config.yaml
dataset: "babble in 24 made-up languages, each with its own sounds, syllables and stress or tones, from a formant synthesiser"
train_examples: 39062
time_shift_ms: 50
input: "log_mel"
spec_augment: false
encoder_bias: "all"
encoder_moe: "top_k"
encoder_experts_per_token: 2
encoder_layers: 12
decoder_norm: "layernorm"
decoder_bias: "all"
decoder_parallel_block: false
batch_size: 64
epochs: 9.7
lr_schedule: "step"
Rows from block 7 of the audio encoder of a small encoder-decoder audio transcriber, named by matrix and row number. Rows with one number within an expert belong to one neuron, the router's apart. Each number is 200 + 20 x the weight over its row's rms, rounded and kept within 0 to 999. All counts start at 0.
Before each expert's rows are labels from the 100 clips, of 14976, where the router gives the expert most weight on average: "top examples" is what is common among them; "loudest" is the band of the loudest frequency at the time of the peak. Only what is clearly more common there than usual is listed. The data: babble in 24 made-up languages, each with its own sounds, syllables and stress or tones, from a formant synthesiser. In brackets: how many of the 100.
# router: router (encoder.blocks.7.mlp.router.weight, 16x192, trained with AdamW), inputs 0-191
# up: expert up (encoder.blocks.7.mlp.up, 16x48x192), inputs 0-191
# down: expert down (encoder.blocks.7.mlp.down, 16x192x48, transposed), outputs 0-191

# expert 4
top examples: white noise (62)
loudest: 4000 to 8000 Hz (65)
router.4,222,184,217,199,192,208,206,197,217,181,197,173,213,226,208,179,180,181,175,202,218,234,209,192,179,205,218,190,198,217,160,210,135,250,201,238,225,225,186,191,201,193,216,241,203,209,211,230,182,187,183,193,212,184,148,198,234,198,179,218,203,171,189,235,189,204,197,205,188,199,202,192,182,173,236,197,199,202,206,224,191,201,203,210,210,213,162,178,193,207,227,247,186,203,194,202,215,158,199,169,225,223,201,220,222,221,161,193,227,238,200,179,204,194,186,224,214,210,198,192,197,190,182,183,203,215,190,152,198,189,186,179,188,211,163,215,169,199,198,183,214,197,202,192,218,209,208,224,225,208,196,175,209,219,202,211,198,255,201,200,198,207,203,201,222,232,178,176,232,210,199,186,186,220,225,160,225,158,187,209,176,182,184,186,168,205,186,200,199,222,208,187
up.0,210,229,191,216,167,164,205,213,176,207,205,183,229,189,190,189,220,215,206,191,188,188,171,211,230,181,244,187,172,246,191,223,183,181,246,216,202,171,203,189,176,230,212,201,203,214,196,208,203,179,204,203,240,203,228,192,191,199,212,183,204,197,194,198,186,180,202,183,207,186,195,215,234,208,181,194,228,189,205,228,210,189,205,194,170,220,169,207,232,199,185,181,230,199,192,199,203,186,213,195,212,205,196,183,178,226,222,201,226,167,183,214,211,191,179,194,190,193,235,220,194,182,208,254,208,204,220,227,199,182,204,175,194,185,218,243,209,194,207,178,195,158,236,218,195,206,179,209,199,181,185,231,180,198,200,246,206,149,181,222,205,208,162,264,211,180,195,188,182,149,203,187,189,179,172,187,188,225,225,212,194,213,206,208,200,212,195,188,213,200,187,158
down.0,223,231,177,193,222,192,183,179,179,172,201,205,224,217,204,181,182,226,175,182,198,162,160,180,212,193,175,161,204,202,191,199,222,230,236,249,193,163,198,183,205,203,176,215,200,191,213,198,241,213,196,202,211,174,208,240,169,195,184,185,231,204,228,207,206,238,190,192,208,207,185,188,186,184,197,211,153,195,236,220,232,204,172,206,245,211,174,198,207,214,214,194,182,215,185,196,201,177,192,202,191,204,190,192,222,188,237,189,179,223,201,178,191,215,196,226,224,171,215,177,213,208,207,199,178,157,170,170,208,194,217,195,213,205,218,184,193,205,219,222,224,190,205,163,189,222,182,209,161,183,202,207,207,197,191,225,192,205,215,180,219,179,226,185,239,227,170,202,174,206,184,183,197,189,210,222,246,180,220,177,177,182,199,175,198,205,211,201,194,203,174,157

# expert 10
top examples: /s/ (86); /oʊ/ (41); /aɪ/ (32); /ɝ/ (26)
loudest: 4000 to 8000 Hz (84)
router.10,225,179,188,219,169,254,214,209,207,192,207,226,167,256,191,182,176,195,209,191,203,226,227,189,219,195,181,180,193,213,163,218,209,182,169,206,206,175,206,170,226,161,188,223,195,205,226,217,219,193,218,196,197,212,192,153,187,188,160,185,214,216,164,208,188,229,196,179,238,204,201,201,229,230,219,216,226,191,184,229,199,191,200,196,242,204,205,190,196,216,214,177,189,202,191,205,193,205,176,237,186,204,193,200,242,202,192,190,229,188,189,191,193,148,220,193,206,212,185,196,198,181,186,218,201,219,168,201,164,180,173,204,193,187,188,190,157,186,197,185,215,223,204,230,246,192,205,188,179,214,198,197,181,188,191,179,208,194,209,166,219,201,172,207,182,224,214,174,250,207,187,182,223,196,207,200,210,181,180,206,176,194,201,181,205,204,182,184,212,185,157,169
up.0,215,236,186,188,213,178,200,167,211,199,200,195,182,204,212,215,205,193,191,225,224,215,241,189,170,216,201,211,210,216,188,236,176,205,222,202,231,205,188,191,188,183,177,188,208,218,164,196,202,221,247,189,200,214,183,211,221,167,175,180,177,215,206,168,184,187,215,194,232,207,156,223,211,197,188,226,213,198,224,216,232,194,200,205,224,162,254,197,150,224,191,175,183,197,189,179,197,207,182,182,228,193,201,220,213,195,178,182,174,186,208,203,184,188,230,218,199,240,173,194,232,212,210,183,244,221,221,203,177,235,190,221,191,166,209,163,189,213,224,208,201,159,177,187,157,166,235,209,226,196,211,213,194,178,223,239,189,180,187,191,189,225,184,236,196,202,202,210,171,215,205,200,207,170,195,208,190,223,210,205,205,226,181,204,206,210,201,196,191,199,218,204
down.0,228,167,208,210,197,145,198,205,192,217,220,228,215,167,202,207,207,221,216,212,178,195,249,175,157,212,209,227,219,176,202,201,204,143,193,221,187,217,214,180,204,203,195,211,202,169,193,196,180,210,187,209,193,208,193,179,205,200,170,198,211,222,187,217,189,211,183,183,189,201,193,181,191,190,209,190,187,195,225,250,222,182,172,204,189,140,190,200,236,208,190,173,211,208,207,182,228,167,192,178,215,210,197,184,214,192,215,215,223,235,186,236,198,184,143,169,176,203,208,218,219,214,215,231,185,184,183,178,218,194,201,176,176,219,238,207,166,209,187,200,212,196,195,217,222,178,177,197,179,206,182,195,186,223,207,175,234,181,179,166,199,193,180,218,194,203,156,217,171,196,210,203,195,207,181,211,227,181,211,217,186,214,163,201,199,190,190,197,243,199,213,224

# expert 11
top examples: /y/ (79); /ç/ (74); /ɔɪ/ (73); /i/ (61)
loudest: 250 to 500 Hz (43)
router.11,190,202,204,185,233,155,189,208,200,206,191,157,209,176,248,175,195,211,197,204,182,180,170,211,187,208,184,208,230,192,198,202,194,199,226,203,195,212,169,181,159,206,212,189,177,202,195,186,191,214,207,193,203,177,208,222,211,219,208,195,229,197,168,187,177,201,214,213,187,209,190,191,188,180,181,178,243,194,203,189,167,198,218,192,150,190,194,193,197,187,188,229,171,187,192,179,179,183,195,196,206,205,194,183,204,170,215,177,223,159,196,171,210,192,198,202,194,152,200,176,207,233,224,181,205,234,217,181,207,198,237,185,203,200,176,178,199,230,251,184,219,191,200,203,220,192,246,213,189,236,196,222,196,233,195,250,208,199,183,215,184,214,199,198,211,191,170,177,168,175,240,195,146,213,203,210,185,223,176,178,253,194,195,214,192,202,197,232,203,203,218,211
up.0,205,208,202,208,199,238,188,189,155,201,206,202,184,193,224,195,191,216,226,189,263,223,221,198,203,200,227,203,229,196,210,203,197,225,229,199,207,247,203,164,191,209,186,175,210,202,208,187,196,215,172,203,181,199,231,197,191,206,205,212,171,177,228,163,189,206,211,210,228,208,216,198,219,174,216,204,235,176,196,170,187,167,203,209,229,237,224,176,223,236,222,144,164,209,237,191,156,206,194,188,197,178,197,184,255,186,186,170,180,206,224,212,205,190,194,190,166,192,216,173,226,195,191,217,202,202,236,197,169,213,219,200,190,193,194,195,212,197,200,184,205,157,186,178,222,203,187,213,200,208,193,183,216,209,216,228,191,190,221,193,233,198,188,220,211,193,202,225,184,195,234,161,212,220,187,176,191,219,223,207,205,214,186,204,182,225,192,218,197,194,160,230
down.0,197,198,162,220,221,178,194,184,210,193,190,186,194,241,220,192,216,219,198,193,166,214,216,179,229,191,195,182,216,144,173,227,204,191,196,208,197,201,200,227,217,213,172,208,191,217,183,222,217,214,168,184,205,206,225,242,234,224,164,212,218,211,204,176,170,196,201,212,167,215,211,212,167,178,207,218,214,209,190,160,236,192,166,175,178,159,223,168,210,160,192,244,199,182,206,182,197,185,238,194,224,188,205,207,212,202,179,209,218,187,203,206,205,207,196,227,242,185,177,182,216,198,215,199,235,218,247,181,213,218,195,204,180,195,195,216,174,195,225,206,214,211,196,228,190,213,207,172,197,193,193,207,179,218,213,166,206,233,209,211,206,215,169,218,219,164,208,222,203,227,238,209,203,186,194,191,186,167,174,195,229,195,203,212,236,194,195,191,231,197,211,180

# expert 2
top examples: /æ/ (91); prosody: stress on last syllables (72); /b/ (60); /ɛ̃/ (57)
loudest: 500 to 1000 Hz (73)
router.2,225,195,197,190,195,188,194,183,183,200,222,178,193,175,207,177,240,216,205,208,195,210,178,181,189,181,207,203,177,220,211,208,200,199,147,193,182,177,193,173,196,243,193,201,219,189,172,179,211,210,168,192,189,167,170,205,182,190,177,204,179,210,227,196,212,203,228,204,176,213,183,192,179,190,178,196,199,202,221,185,200,232,148,191,181,197,203,194,236,197,183,195,180,201,196,204,196,187,187,169,203,216,226,211,173,206,173,193,179,215,203,171,215,221,174,226,200,189,196,183,199,243,198,174,182,188,181,235,207,163,227,171,202,197,210,181,234,216,220,189,205,214,215,203,219,192,194,191,212,195,230,173,203,223,226,180,189,237,193,237,140,185,178,245,197,172,179,168,200,187,157,223,213,211,185,219,194,165,175,211,195,228,205,225,211,200,217,162,245,199,205,211
up.0,181,217,189,189,203,183,209,204,219,183,192,225,212,188,224,199,193,235,177,205,205,199,218,192,202,232,233,230,216,187,216,210,221,214,187,223,213,197,225,192,180,176,191,207,185,184,207,181,197,194,176,181,215,181,214,216,202,225,159,207,191,229,211,171,215,208,241,223,185,196,224,177,197,229,198,216,224,225,238,209,184,211,204,184,199,196,191,187,199,202,188,159,181,184,208,199,208,202,170,218,197,214,180,177,172,188,235,206,190,176,187,206,210,175,192,194,186,179,208,175,198,235,182,210,166,207,262,175,199,201,212,254,202,188,197,188,204,186,192,186,185,201,211,194,217,179,154,191,209,179,189,216,194,186,176,227,210,206,231,196,196,208,196,195,195,224,178,214,152,174,208,198,212,203,217,222,207,280,218,199,207,139,225,209,169,217,227,204,200,186,233,194
down.0,214,202,214,179,203,185,199,229,196,206,186,204,183,204,206,181,216,198,181,214,174,191,192,221,189,182,226,176,259,175,195,213,206,173,250,181,191,169,171,218,196,191,168,194,252,202,180,216,225,185,225,211,206,192,172,184,202,209,196,208,214,220,172,212,192,157,226,209,200,198,203,206,189,196,212,174,225,199,205,181,199,202,166,162,189,206,198,188,165,228,209,226,174,188,191,238,192,223,191,198,190,217,216,200,188,186,232,200,228,219,244,225,203,205,144,227,240,210,220,179,201,187,212,195,219,216,166,202,209,195,275,193,208,190,198,158,150,193,216,211,214,208,218,201,182,203,228,198,173,192,190,172,210,211,196,199,180,175,206,202,196,229,178,180,177,221,199,213,186,176,202,190,196,200,180,187,190,204,192,208,182,217,174,206,182,222,212,206,183,225,185,209